Rows from block 8, named by matrix and row number. Rows with one number belong to one channel. Each number is 128 + 32 x the weight over its row's rms, rounded and kept within 0 to 255. All counts start at 0. Numbers have three digits each. After the name is the row's rms in percent of the matrix's.
# convs1: first pointwise conv (model.blocks.8.convs.1.weight, 432x432x1), inputs 288-359
# convs3: second pointwise conv (model.blocks.8.convs.3.weight, 432x432x1, transposed), outputs 288-359
convs1.87 101:123097166146091073115083102184164114091184129121103114147123155134126103119158091179149171165187126168161142127055166176211113126129138156162083089118125136123173141108122149101185104091140145184123166115098095085074
convs1.88 100:134132172127169159105079102125097140123144146162081038132120105178101101119154128132140098043116155110091146130139095121159126125096167104101153154147143149174142174174121133185184140067149082122105087164088136129097
convs1.89 098:125159109128080150127128127191096117114163122126100161121134099164167092167118142149139133098112131128184127043116137086159134084126199128162098126075161119115115168096151089159120122084082127145161142156119153105081
convs1.90 102:154061161137119110109167154127092140132108143061128151116136140134106150047135127155178166150100113112175107092126157139090130104141176133144114123090156170126141085134115136157099121159094082083101092098154113026105
convs1.91 101:162101086122128119118185163174150053104102130143078149096136106121166148118192143105102178186101218079135136109124133079104189181085104104124164110130158160143112086146109085077146168104118131117135086077115127136065
convs1.92 101:114115143079161109147134142200119174153125117048089114105112111088126119118117113171098184145117126068106109161092162130120133087087152066108121099177175157163121136144138138084134127113063135091117147144131114123116
convs1.93 101:149092100090167136122134144093168137154155120148077141103116084168082151074119109150102103114191145073084077138127123058121147113086098154131149163107138115116095167109162152132161168140119082151151155131078138148151
convs1.94 103:137109171110175157135119164148140092094072120180104064151122183099087159150122151168123125132182150095129134130138124136115117153149140108122176157102153172149146135143101172156154110094148156134143150073133105098149
convs1.95 098:079133088151159150150096122209111128130116136072074156128144194216140129043136116120066106119141077178087157072129130091151118127163149121167098127070121120114129155153169139176129128172109113138144135125104103138131
convs1.96 101:132090110085053124096162137138113124181138108109137116141148143175097137082115096083125135127092162054121095155056174155057120131133170140101131122077156072093187128144130096112168100161122123113124071169137136165069
convs1.97 101:096102129156148131078129159136097100099155131118112178120126168165135095155137118170092132149185153100155131065136180154210181134085157190097099120067109156126135101116123123070164149061142102127112165108080104163128
convs1.98 099:135079118120095109157184196169141120181127158083161161124164126090111128139155214156139203152127164078133172110115102091133104165119144109072169098099197152110152120116159144072133141157104092077148150082109118119124
convs1.99 102:119120123157122128106064115130193113117190086073127129139172078135104147137171117136074111161141051199185099143139148153063099114090121195196073073167106075148129134103124124145081104129140129137156163071118101052109
convs1.100 102:081069096209162113138094111149115113168141113173158141129145057159156114085145113164112146117137085191223138116155165119116156173137088133149130130135123125144094138048167079091097139079142182057112181156109090160123
convs1.101 101:087142134158096101149175183145142093154138105136054096109110130154200109109099101140152080139133119080124099136118176091161185130174188127144108106156117151067116095098119133122146100105162115140105136138123132119156
convs1.102 102:093028139108109084118087116155105159090123145055169129176127161131133127120161116161177197163112122108189117141130143191121100081122155172112081117100141140148192134042116085123117142037165105103084121062126093134107
convs1.103 096:125095078081171155122143081171113151086094114054094172169080192147150152124149098164117174095105121099090099137113115140131103080125145111131055083124167150170093155131097148146107164121093154114157162118128073134103
convs1.104 103:106163149094170165114179165126118117086125177067113141129140168133187128067097098146087179169076090093125149119123116132155206149161109135108103146109111085113107146118155071119122131143138119153099137167180133122143
convs1.105 095:033106078108141121111092125183092111121131123169095062159112078125088070142113159100068179093152138149174107160081126150121132110101141121125082169163162139083153115117157183098105086074132132051143201136102096171100
convs1.106 098:117140143072090184071083169155124151120089164101214171079133123141109061132093111116103126070105136122111101103159106118194182149055112181108146157148082145156116131133153121130140106087142077131108157146145219089152
convs1.107 100:155134149128145118099159109155133184175143128082145094098197113161125159063122172131167157123136160127163072087087084127085134104106159132092167093076099134082122104120104110097148101148142062178140140161111167100134
convs1.108 094:109069108141142117168111121121189145112115138062091101092169151145169126148141095174113182117137094134172125105135148166127125077132187086192114127086142136097078116121137079108143125098091174155152164162131130063182
convs1.109 100:168104136089186114126128124148109085142125116162155136143143107103139123075106093097154143092164094173212120133110133178062148122065098105088034158170113115179152128147105153056106126142140157159107137097162112109069
convs1.110 100:150112142108113120176091140136099174179183172147163090113203097141182118094131182129156124145112075155117106141116084138123089134127149128089112116131155107184172095093149120134124140156119114097121120123180128110172
convs1.111 097:093143113052121089149150125162069115173149164113111074167132144099180079109092128118155155144120151097088137108061118161107076122116131130102070120131156151151073147090116161100171134169155174164138137134200147199082
convs1.112 106:115127072122152157144094146155162154145145163104121154103162099114146118183062150137114148104180142149094144060164076153179193111128117152130199139152137095143126117146158142171089131163138129084127179133143146133165
convs1.113 101:125090133131103109119088115141086165136159123118117150127123121135143122122150143102155131132090053123125164078075147102079136178110151124159120121133114116091072099183121146147167147124069156091102102123131156114047
convs1.114 102:083121111104093120146159104094100140103171112108114164164117092152130123128146146157088087145141088102110107136100109152113116113094108133143095134116124144148087112125088144077119086130079149097105123147190127097118
convs1.115 101:106184116152122151146172187127136174171165187140158068119184113087114162108090151081091160068129141097072157091180110087139115103117162150067169117150148131130141122120121124155124095185167135150123123122195162136175
convs1.116 101:104151131193100174172121107169121155143081149164142109140116132118131155097092167123105086145130108101096188068126134121147132118127147158125103121161128178099147116120136114091145138134181120126140111058102162095055
convs1.117 100:086100161173099145109201148104112140131097110176121142113089148064154145135173077154088122149148135089130121128131172078093114157134105086119120114072103132110144091055111120116122122138132078104084220155092160117188
convs1.118 103:098097050129080138145200142128113073069138158092142069095173167119128136100129154153100154119098091094122147146104186127104155121156143141176203056134083108157077139086169110096113105120103133097115179183087103088154
convs1.119 104:136118209132104110124114116138091169152153059120180090137136092119096163135161103119104146095109161138156126133098121131144114085101090085094133151123084108138150113172059105119151049168093094161125141180113079085164
convs1.120 102:099152126174144184122104136127061136178141159128143167172161127106157207048101217096151142116163106149083173141148121105107123151175040202071118113155102187119157100121115159118107163195101088122106160113118147104073
convs1.121 100:134133064163166078117107109203153132141134145161109144104159118158149143157112139165131153151149142121146147120096112118148168142091129154083134120116131123103176120112122109124090137132073099113152180124120163102133
convs1.122 099:110056102134168108158147159134062059102109120144047112088161185077163213077134173054088136131182127130151152174073194105054168121143125117208116177110120102063155100147133107091160094145102165070136143143123081140173
convs1.123 102:152111125113116082040153178079159096095091131164146100125122078128114143100144127085077106144157160227146055079188177091110156170128149150145132156171135082082141133119132125118115085130128158100111138153156135116082
convs1.124 097:076112092121098088094173104123203114043187155129133124151099077049167145083128154153127174124159135129162148127110135126118107111103115102157155101120142171107169094095132121091090134124138134066120121101133162114184
convs1.125 100:072095093125159173157119103113122160090135163145111144158125076107162142088126143175131158133144117154103136141110105092154129179067049108094139117129147124116128115089135148145139137116132116075040143148146111157154
convs1.126 097:134122125132192162109117115063124148142167134159131191125074143167163096136129113135130110131071163151088145167097111172123114090126057103147149145126042080125151104101204102139069097186081115152128106156141125156147
convs1.127 101:134140135133085156114112155112112150090154130127089102102126168168107082149063178086091157135211127120116183144140154123144111141185160156177140176099081099114196149134085150114114136107120152161156157166126114174162
convs1.128 103:098074129078122174172158168143106158128108141136110116142223174131164154059160114113135119153135126117085139134182134160154130142125135109154172135110072133129096182121152124141158145122111146134182132149107146136100
convs3.87 095:085103168093110108145152131161116164083152120125174132098142136178147171130126163069108143141102095131116125104121141154127074125179122103056121128138165136103199097089136151049101107165122129091103130096092125164163
convs3.88 102:111137156069092108125082098117153153107163080030149127144171116202183127068080163145133156122126108115083048141090141160147077132126219148194095110146150143158140158089124167076176142105145169138158182077106170156132
convs3.89 099:166152126182139197107134131125121101111190096168163086181161149088150120155102143088076108106166105127118125122127091129122148083097098113109111150103139168112085125206055111133115131088055111115085141146152153139074
convs3.90 098:134143185102154121147116154115180132120114132104018129142094112126127166090150125116148133113100131093149094139204145121145098147109151167179142139136109165129119161145142127071142201123108087178101095127115203139122
convs3.91 096:088157156105096131097102089132166159162162078110141157111165111119079068169154187122110115144145134103102139108117158104131188112126106173121177091115162096138176135122110122128149083116109120112111119154137064129117
convs3.92 102:101135103125109166172165089106111074191150117109140144088181125181109118095171071147152063117091140149117155063135166166141153092078079144169127165099173142090092124125108136173134161163110140105140052122166125122123
convs3.93 103:121107119184099144180145084146146148087061133153150163113159166120134149185218189144141127176125128168167136079152138152057093081157094157190104140170122209133221155085105084181100101207071148114065113105122147155160
convs3.94 098:133144142102139129082124165118125164166150133132180076104072184079113117113110085098112148155122154110153110114200124175134126115108142170110126131179145164163143126165137147157089103145160070112107094089102123109160
convs3.95 099:115085127128095200164190113170178119123127095120119189173130086102168103087115114067157174144183209093155078132166136108148115104124172132108066161166143096087111129095101151136120199123123154160074167092140133146148
convs3.96 099:129163147046206098140123142068086148158137107151143148159184140074113126082164191097098186111094141173144134147099129154144093143214094174126100143130155123171091130180180168090088140090145069154112128143136108067150
convs3.97 093:126174213098150133080093169087147138142174125153127136101119089136100105141138094164111136168167156109148102164127097105125168133097102106186116150098174188114105133088151183143149203176156111169129184109118148148106
convs3.98 097:120140144109112127166083062076125154055157089126081127139069108099061116070133100172171106170144124179138139130165075078144154098116180147169067107120145109172126157128154147067094146130153122169108140060122183142149
convs3.99 102:093129101142124158112131119148133130133139116135141131131161076118112175122098136164165112166137134101102119141144145127121118102118107129123106116113142130149111200122126063188122130059112114184124124150175100094118
convs3.100 103:139125165130162115121128126119136125102216096102140134140159119137119161186138090094117182101105123108101080077149064204184081104091151132148133130133140198146147118110101109125174169156127114119134100094167201136087
convs3.101 103:131166107099117154107072143135140168143101140108185141071119173115167115087105137199123122125112143232150177140143108102125071122119073128110127145104091141133172084078093143159167158189156167118183122119111187151134
convs3.102 098:131104156077065153092129109199059171155120062122092158103066099101160108097110187125181142115087100121108174139129122179064098134135121148075080058133091149168142113103078102130141114129083123105148104090078154147114
convs3.103 092:115114106117066125128137152123135152124165144145165165165138178146134069139125109114187115064103144102187164154192149128116120138153157155118152095207103171043152151124177083196104084157112150074171097166093117098077
convs3.104 095:184067071130133141162133058167192141161145111103077109114173106131212133157123106110165112081119071144069157146104065103113148103151119181049143156114154118132199137161167122160159100118098121172173174142153122163110
convs3.105 104:119141159180108104116130133085160154130220101117127136085135146081121139107142110146083173113165133094052108105122138084172129093123144148091114098137148177123131130151202124149178074159213112163117163127121153096101
convs3.106 096:162122143122143137143147121073156155070173099178086126154127100087084090108149155144140140097090151203155095103099156085155157084077110116143078145110103119110099074121158171105093134169152109123180147086112154103104
convs3.107 100:076103174145052072068167164162099200097149097123145182080133121155137165177093184042053176140116093140140142066111162090145115157071038098097124136175099049109175129125064097129110121159153175157082129122175121096110
convs3.108 095:111129120200100152105147088136150144090130117151129177105201160124120114064149032120122145163156157107183119114170087050135152148081158141104132134159154133077081146143134093161079126108156172093099125222104144078123
convs3.109 097:141093171158144092128143141098172182136089165124129121165132078122134112167162153164122224094127138158120151101117123141141145178125129121073119108109149127137112140061146155131079116165076075156157123151113134128114
convs3.110 098:119155190134141144105061174143139101162135157212153168157105176160189144178103145144075064106170125132113150098110148077107186110113144113138189165152164152096170164125188187136142085148094092134080124207153086093212
convs3.111 097:138089120129139039102160143147125090131092105104096147126104133087153157100113140148119131130212111167138110114136076125154100107169121102087123140206142077131134114108161121144181162176113134133149154121116153119166
convs3.112 095:097118152091111090112076122064178124163151090155168161144025142172152133178113136139136048135152153123113165112151143099118148127124178097067054081186132166135158122071130173145159172100134087128161144118108127115124
convs3.113 104:150134094133171097150109162144164182164114144126086110162155151133187154164123174151145115161058090084108127099125102162153094151163134091149103156101117134143198153151149130098204110127129132185154111103121140117189
convs3.114 101:060034125121053176122150116224099129083141147136042154152137164066144129129150205106119130065146123171127163150146155212195152139117096075117183147141134148106132120081125155136138127166138156093122158173106112158147
convs3.115 092:096116149140114190091147091106127149195087144179129127073140164188113115149143101194147153165220082124093130130135101126084168152178106103083093081139129088092123122130160117143135137086156139120135114126107083099098
convs3.116 100:126173183159100084134164067091138117125125104112141046091118098140084101134129128141126128114138147096160147106068120063092141120151114029149111126111106068119108105105171135107090130067096121088125140134111122175103
convs3.117 098:132130126092113188162150110184114168089121118169154146133094175169132162138213159099168124175171099169104164140166133152123134129220093127111135185146153130114130091106121163150106098134156134163146122104150140102163
convs3.118 105:126160173091108117170143100103120124110102072108135121140192100135196169101113095114088171110065103148122129156085096106102127111153196133159138136153115208079117118086085102126111119119127144116148116103164091164079
convs3.119 095:102062064120119178131127143157142126108177140079157075178145083115121143131143169130163112130105129160164051135077153152180114084121166120099118105097055097076119158142157102168165146141103174126233135116087081152105
convs3.120 101:149146079177186097098111094141126174132109084119110087068168063126090099121140068165125142159100098107145139145155078169081098151163178170135064136130115157143093101143124134147117043170106134099129125127183150119108
convs3.121 094:120168153133138121139124134106175133128193100121097118115076096113095142166191174234150099079132177139108088139135140129146095050149161132115106112100131137173119156120131124143138110184118149159232127100125159111157
convs3.122 100:072096084153120144136157124148137145125113149165169136122138167087147041109168121087137127093177158134063134150147116142077138106176097099121137167124146135034102150078125120179110149123101195079130128102111093165093
convs3.123 108:105151136131054122087107139203140172172110024140161130088125102113094136088120111153146162122107127186131140112128165115133104160142105090125168136115154122170143154134149080122152116075108062117086126192152132138158
convs3.124 098:150159132123122105104122124116101133058124099134153059170120132156083112076142182172082140092166086102162103133111166073184120139136160110145110132126102178141135105175167120075115105148136108145164067189130114139155
convs3.125 100:095123084121142164104164123100113097132111144124125141173153151152137151119155075108120134152064142101110136095137087136057148226137092164099072174104132083144087144177098128112141184102124131092117119152110121120132
convs3.126 100:092103106092138122130094165123105175135144136112161097100111156141080122095073136146095148175092141152086135066095135146171129083151140138136136106152137146138118140094143120036127138175147154186163177134121158100094
convs3.127 098:077072130135152125127120109108193123128098111063128096141137119145171129146143141154112093181167141139117110107114125125149175138196072186194156137091074114134094062178156189147106160137110138142146119156101134177061
convs3.128 106:132152107142101154124188114112147144146172143152109142118189090122077185155083108125123138108149207085080109172135111130101152125147153109205102137153133113115165091113123141127086095105076128091039188147153118111106